{
  "model": "contrastive image-text model",
  "dataset": "drawn human figures in many poses",
  "train_examples": 195000,
  "image_size": 32,
  "crop_scale_min": 1,
  "horizontal_flip": false,
  "translate": 0.12,
  "tokenizer": "word",
  "vocab_size": 44,
  "loss": "sigmoid",
  "embed_dim": 256,
  "encoder_arch": "perceiver",
  "encoder_norm": "rmsnorm",
  "encoder_norm_position": "post",
  "encoder_activation": "gelu",
  "encoder_mlp_ratio": 4,
  "encoder_head_dim": 64,
  "encoder_fused_qkv": false,
  "encoder_bias": "all",
  "encoder_qk_norm": false,
  "encoder_parallel_block": false,
  "encoder_inner_norm": false,
  "encoder_moe": "top_k",
  "encoder_drop_path": 0.15,
  "encoder_num_experts": 32,
  "encoder_moe_every": 2,
  "encoder_expert_mlp_ratio": 2,
  "encoder_experts_per_token": 2,
  "encoder_shared_expert": false,
  "encoder_patch_size": [2, 2],
  "encoder_layers": 10,
  "encoder_width": 128,
  "encoder_positions": "sincos",
  "encoder_latents": 64,
  "text_encoder_causal": true,
  "text_encoder_width": 192,
  "text_encoder_layers": 10,
  "text_encoder_norm": "rmsnorm",
  "text_encoder_norm_position": "pre",
  "text_encoder_activation": "relu",
  "text_encoder_mlp_ratio": 4,
  "text_encoder_head_dim": 64,
  "text_encoder_fused_qkv": true,
  "text_encoder_bias": "none",
  "text_encoder_qk_norm": false,
  "text_encoder_parallel_block": false,
  "text_encoder_inner_norm": false,
  "text_encoder_positions": "rope",
  "residual_init": "zero_last",
  "optimizer": "muon",
  "muon_scale": "original",
  "lr": 0.027,
  "momentum": 0.95,
  "nesterov": true,
  "orthogonalizer": "newton_schulz_5",
  "adamw_lr_other_params": 0.0016,
  "grad_clip": 1.0,
  "steps": 6700,
  "batch_size": 128,
  "epochs": 4.4,
  "lr_schedule": "cosine",
  "final_lr_fraction": 0,
  "warmup_steps": 330,
  "weight_decay": 0.01,
  "adamw_weight_decay_other_params": 0.01
}
Rows from block 2 of the image encoder of a small contrastive image-text model, named by matrix and row number. Rows with one number belong to one neuron. Each number is 500 + 40 x the weight over its row's rms, rounded and kept within 0 to 999. All counts start at 0. Numbers have three digits each. After the name is the row's rms in percent of the matrix's.
After each neuron's rows are labels from the 100 images, of 14976, where the neuron reaches its highest value: "top examples" is what is common among them. Only what is clearly more common there than usual is listed. The data: drawn human figures in many poses.
# fc1: MLP up (encoder.blocks.2.mlp.fc1.weight, 512x128), inputs 0-63
# fc2: MLP down (encoder.blocks.2.mlp.fc2.weight, 128x512, transposed), outputs 0-63

fc1.106 100:554526494527478488516480486468497580564483481512529489568517458475484540456463509505484453511534387484495507482497453526529492508532498444473404385512446493539438488509502487561530521512592518
fc2.106 087:499473543619563531530468514539488497521558543530543536547537516492510470539554533535483449552488466503440497509498589538493539542434491437492522499432518500548531531521494480596464420536501500
top examples: blue top

fc1.444 070:518501494428522484545536482485396503522524547508481490463481567529493508577467538481566487516569377474522509413454480461488536461508477456483481453533473456500503444425467552430496422452514563
fc2.444 056:551487491523531570487504456469492494461519501523481441580510500505451494485542454460457454512572485496500555537493524522505528459481527447509497508532503522530545513533522437510524582568602520
top examples: purple top

fc1.247 097:517497547533480462490516535474508597509524510462546545497508451575522477535502490534410509513510482501465464450472444549519488518516489526422454425524514595442477522595486490573426452479506506
fc2.247 082:545502536518560477513449516530520542543475486498555496513567478412438456484524422571507503513531436599420468500530575540505481442437559529579473537423442536495467489496470509566531463555498526
top examples: yellow top

fc1.33 087:482488464427506501467524495512493473485554523561479554446500487524509524364521513423493526447440521503549559506473526482527532507475484511491441480539538513495475542516551519538485515444422496
fc2.33 085:478525433472460484547521494548512467448571429419460518486491464525547521498503591514484416464457478490507527471500552514505496510529605580545394567539538481542480454506468496509520491519542463
top examples: purple top

fc1.190 107:431491489483474524570449515555482497539455467465546449497540499464528513516483418580490528500429542493552529521516581532493521451520490544518496539454476482478491535501542486398511441518501548
fc2.190 114:447499541455522493542554426526491534462491487479528457539561503465506481525517457567581582493457529428474544518481482460511493419511475457451477486409440463488559452474505572427448506576491519
top examples: black trousers; black top

fc1.266 075:514472429532460565504512518492531560524467490508534496549555526561456599459500543544487513458529439476509463501530527600507499471510518447485432480528495569575391501537448486584527546485525516
fc2.266 070:568510523581557498485426550445501540506510418551480430560586483479479474539539473412498553475493411505477444581410520480484524568473455451495497483530538478530517507475533472509462440526585530
top examples: blue top; blue trousers

fc1.244 083:508571449441545549544558541492447501511442537532498502483427506522500530506474457538601510435579506476544495469514517464508544454503478498602534426539501416505426529402419533488554519475545475
fc2.244 082:530472492462508513515529449544567525520494470536469502615456492408541540566514476470454486518498481561498399497495549427502551395491511512469446448541435524589537483507537447571506526415535491
top examples: black top; black trousers

fc1.272 088:454496517465522536524496467528490496484511460438514558451511561609429603478482520466483458533508499557581480516500516563523494511440482507550502566521467376460467504482496542403532563488421525
fc2.272 092:488497567460443437495593527509445555440487538470503452469491485522540473434539486547499494535500486451500522515512428489486502471459464539580467552542515483517491525478467467501603440507459473
top examples: purple top; pink trousers

fc1.97 114:476496492461505501484499551464523570474487512489490459438488378535553510491490516517453486586454502471476483521508480520524477511502491504440506462471464581580442526602503502518506483507559482
fc2.97 099:511480502474458456445457471464573509498440561504462503461576565407422504463547468518504539508555457510471453559519548541606488531502529481484549525491466544416461496551483452504450471477452504
top examples: orange top; yellow top

fc1.434 108:517473426454506453537527552505480459448469500555468470504472525520464512484528572488546538501505484492499496539485545570490557466529465435447492470534445503526435492371524444581504533523430516
fc2.434 104:564461507512505481514453474510572589489488514524533485585480455490490579595530511460483538506527472477547546521474474467531592480518507436416456456517498480513503501469559498523513510469566485
top examples: purple top; purple trousers

fc1.168 076:526514526529507543453505438461425541511473509599519534495542490516498554477479489500508504520535450504573435509459533578525538535524511481467543533509489473515448476542451479517457500479490528
fc2.168 073:464562482566512522512444538504604552543522493509521475551556476482482461520456419431472478565446488485512495539444576542493506477474496496475460519519418488551449529501560545571515473488526465
top examples: yellow top; yellow trousers

fc1.429 061:507535462478467392532539492516479531558521490532553562405502491494458551418572534459513476484471469568473491444490430474492559492456531495520369550530508472474491468499441512495504552530461555
fc2.429 059:617470482483456548422532504518528474430580507504555507504416471504559550438448546477537491470511505485496538514490520493457451528510528483503513519475466576456442498497470493517526543480542518
top examples: purple top

fc1.279 064:465489532504511554511457524483389511517443507527487463484515560468406540550528503531573542485535471531534505527475495487444479501370450444460531503471496510437568472515523484447480576510456483
fc2.279 048:513473517474520515515486465497561565526533549432493518574499468479502515503404468481498481466504531522494545549473457522485497479525409497462489465599576464557463539539551469479483515429563498
top examples: black top; black trousers

fc1.497 129:510433428591500522529457516504469418473408513535461524486465484449484582554493539529542601434500489481566503559493512516459511538498430465495496514507541508464461471471525475421481555483530498
fc2.497 124:548479490495465511522496481544604549574547514485493492580451499529446446467489482481457443554544489477475502455443512495509485453528570467497533495477443527580486554492470458555481540495523529
top examples: black top; black trousers

fc1.386 104:509505488500496507548510515433478607504466509482504487516573422559510529479533525486490490518536413480455428431534430600571463501492506480422449434475512503548404512436472475536510493534506530
fc2.386 085:563478523512520507592461530500522555483444499471492472493522474470503435539594460542500580598567515566473523541485607508562516500485516463530465516531445571481467507546492519527494429515533527
top examples: teal top

fc1.471 134:592545475508535500546518493507501537515468489516468498593512416529459478493571531461503545487525442505446495513510537574517545532475511491488455494549454528571469508541529460549491462513498524
fc2.471 149:573515498621532458492436499497479552508485522477529447536529529518491506584533448553489498559533500551464523496536492542528505565470487472410484502488474553501474571494494480514463494561552525
top examples: blue top

fc1.375 081:478471519518509493485502517489419442542535511477476446470485515440462499543535470482564524501529445498463494413449534533499527469496461438478426540384563451449493511440532507465413516509521490
fc2.375 101:570484502444536462551479475518538545504501545536591425488559538490470493535490402518508516485545488529483464469474555547509550443462493531470427495479525564475484499549511503551525552511494525
top examples: black top; black trousers

fc1.316 109:534439428548446499594498529515523510502492514493480487450536540452527509522539543428471525438486416495499421478529449418528503517451501500502523514482427500508500487571501497536458554540589550
fc2.316 098:594567507415520504537468516501512502460477558495497536505531489474514535485464508453436478542448470526468444479553619528534415470580493496512515503471496530431597480512459531501522446535494521
top examples: black trousers; grey top

fc1.494 090:619521517567502459518536507556490522515497521517522508571505469461517455486560496484511500556491452506505504440491487582479467493528516450466473469541447505581465510574509400463480501548482533
fc2.494 084:577506470539451511470448511489477579477591513448537507593542575444501473525583490536547459480527418405470524565492477487521573489494513480493519464487554509459511498509535481561471424535510564
top examples: blue top; blue trousers

fc1.31 076:483466483529581485526554537507456580515429508487490467472486549468488546464480526521531513486448501474501485512533518527571589498539515561547485558440500506567552554529484448474472507535458474
fc2.31 074:494484567465456468500480514535490451517545546472553474447519529530459527459508484470511492479482484431464498487512454514464415499527444527475461489571464515489533459464484483507438427427429487
top examples: purple top; purple trousers

fc1.263 137:436518579523491465417543474487489556489574473434513547554528441500533482542499382504427438552505523493479489483448453486580428538527496549458479515521481503548487467551492410600513465528528501
fc2.263 150:505450477466531492503503438506621571557400498483505552431545520443448476511533498537473465517466417572468405527512611513564482488487496473470516511411419504471511537515491494561472437521491554
top examples: yellow top

fc1.222 085:520535490502507470510520524546539551581462491492531480561492480445429546566505537524549468471464480495467496446515477449504445475550579527440477527485522524510468475503435501447468487533486473
fc2.222 077:489401507541479461475560574447487421478513529532555493498509484485472462514480489512514477579452551539489581482534466595512505455500491425474554521519505497431514479512490504520510554489557507
top examples: black top

fc1.469 115:468527566544466523489530517491499595490505496455554510521539459468456502551550453468410416509498530500441537472459431475524465532480529543393428457520466530574494496608509475578454484509514463
fc2.469 113:505561591494563502528468466432488504543489448506524430517518463383458458488568505604503511502450408566434431530512560483484489483459571564545513518402486501492492493525517521569496467519492544
top examples: yellow top

fc1.398 100:564464561453502526564495541478520534540564445503476507481525470418529494520511497494560497463498447486465434429467526541494533573518465502521453477453551465545449549447463484540459514502536502
fc2.398 095:501454466514528499490481468503510561440443488470470469544556494441461537554481483449521491570491479523479529515491476561563539461484516463533476464494510501524465527529538481548491369511465482
top examples: blue top

fc1.128 080:584547522475447499529465577546533577507579521502491520520508526518522506522467537505509501505552464522511423517554517586427574547494456534519513465501507497536448537475487506479524500486502507
fc2.128 073:525563518509525555500502530450472472467543516464529412522543459453475510473503480423497531462545445577484597463486523480462535561517563460492464490485547461527465572531505468504495466519500530
top examples: blue top; blue trousers; purple top

fc1.452 117:485515507494567517496419496522444436467472478558457504507455562521462518477412527529562561512495478472554470548445534491547494570496484519512548498495482421495442518424561546516479520473461520
fc2.452 127:563531489450461477566505497461496607485521527520532473505529501481411460516512499504542475515478532530516382485458540487519447453504554458568501479500515551446561558508463503477454429449511423
top examples: black trousers; black top

fc1.234 092:473484496562534424460528517488560602496504522543503539463558453543492470495469398553489470513512450490547559563454444464551479603521509525460481505515528475549465498574412478503516439545536521
fc2.234 100:496479492550547568510442495540591527433465506512502477553571529466487486499468532516506535495511477492511450541470572478545499522483492439477485534467516608463509491528509546609418450481468480
top examples: orange top; yellow top

fc1.76 064:479460568563503547573459491427478480546484505438525572554524455454511483474485479512516479489457469544480526490566540533461547509478506511549538525531520491557498502492515551504607471454486497
fc2.76 066:522494475572489521498488514507489503505474461542480458516501455456516455518510476507577506535495580438460485462488432383595487535535518469481473421515519449506497471467440547486528527452471551
top examples: purple top

fc1.343 099:493471519526470496492479461492586563515499475470460519540509432476513513490534487506438506509485418490519547495542480521558463547531503473425456560438542558551517487538510404573464505488532548
fc2.343 108:521503521413531460543452450513580552599441591511541523506582443475452470553484433522504542539530459542478460514458573551545481484484529460495487506480461515487487526531526522569458509544473483
top examples: yellow top; yellow trousers

fc1.123 081:500451486490554473473494579502567495513474466526542527473487528499502507569542539510492507427532533570503537560522510457549541524543539579596495595510562456482486430454420491471545453478513519
fc2.123 074:481525469491493486495440439502485502577481428465491492525523481491518479492505433422612418514521481527533562483508562459456467544486542517505480527475493511541500502523544461568499455486509462
top examples: black top; black trousers

fc1.179 100:539444535447528600465437450413455476534452553534480477484511493437449573443477596494615462509459465489505472471511532540514499463505564457479526527519560502532482524493555535499502575446457457
fc2.179 113:537458539491539452478471512437489614488563560526530522489512441502476511446525536491517469472467475519460538492424476507468484494487452484541489516516481535434517536492487454576488499519566560
top examples: black top

fc1.365 109:474501489434467610559479486515508435487439534521455447526522507534441539590498533495536489445509474510546507509491496474489523472452508496593509567547520504412573523538496477531432534512480521
fc2.365 117:551573508554519525537504470513515522513533509480445509596556520487582499512524460402503547475482498512457576470505536550500510485564456470501474494474465517553474519519567488567483512427522538
top examples: black trousers; black top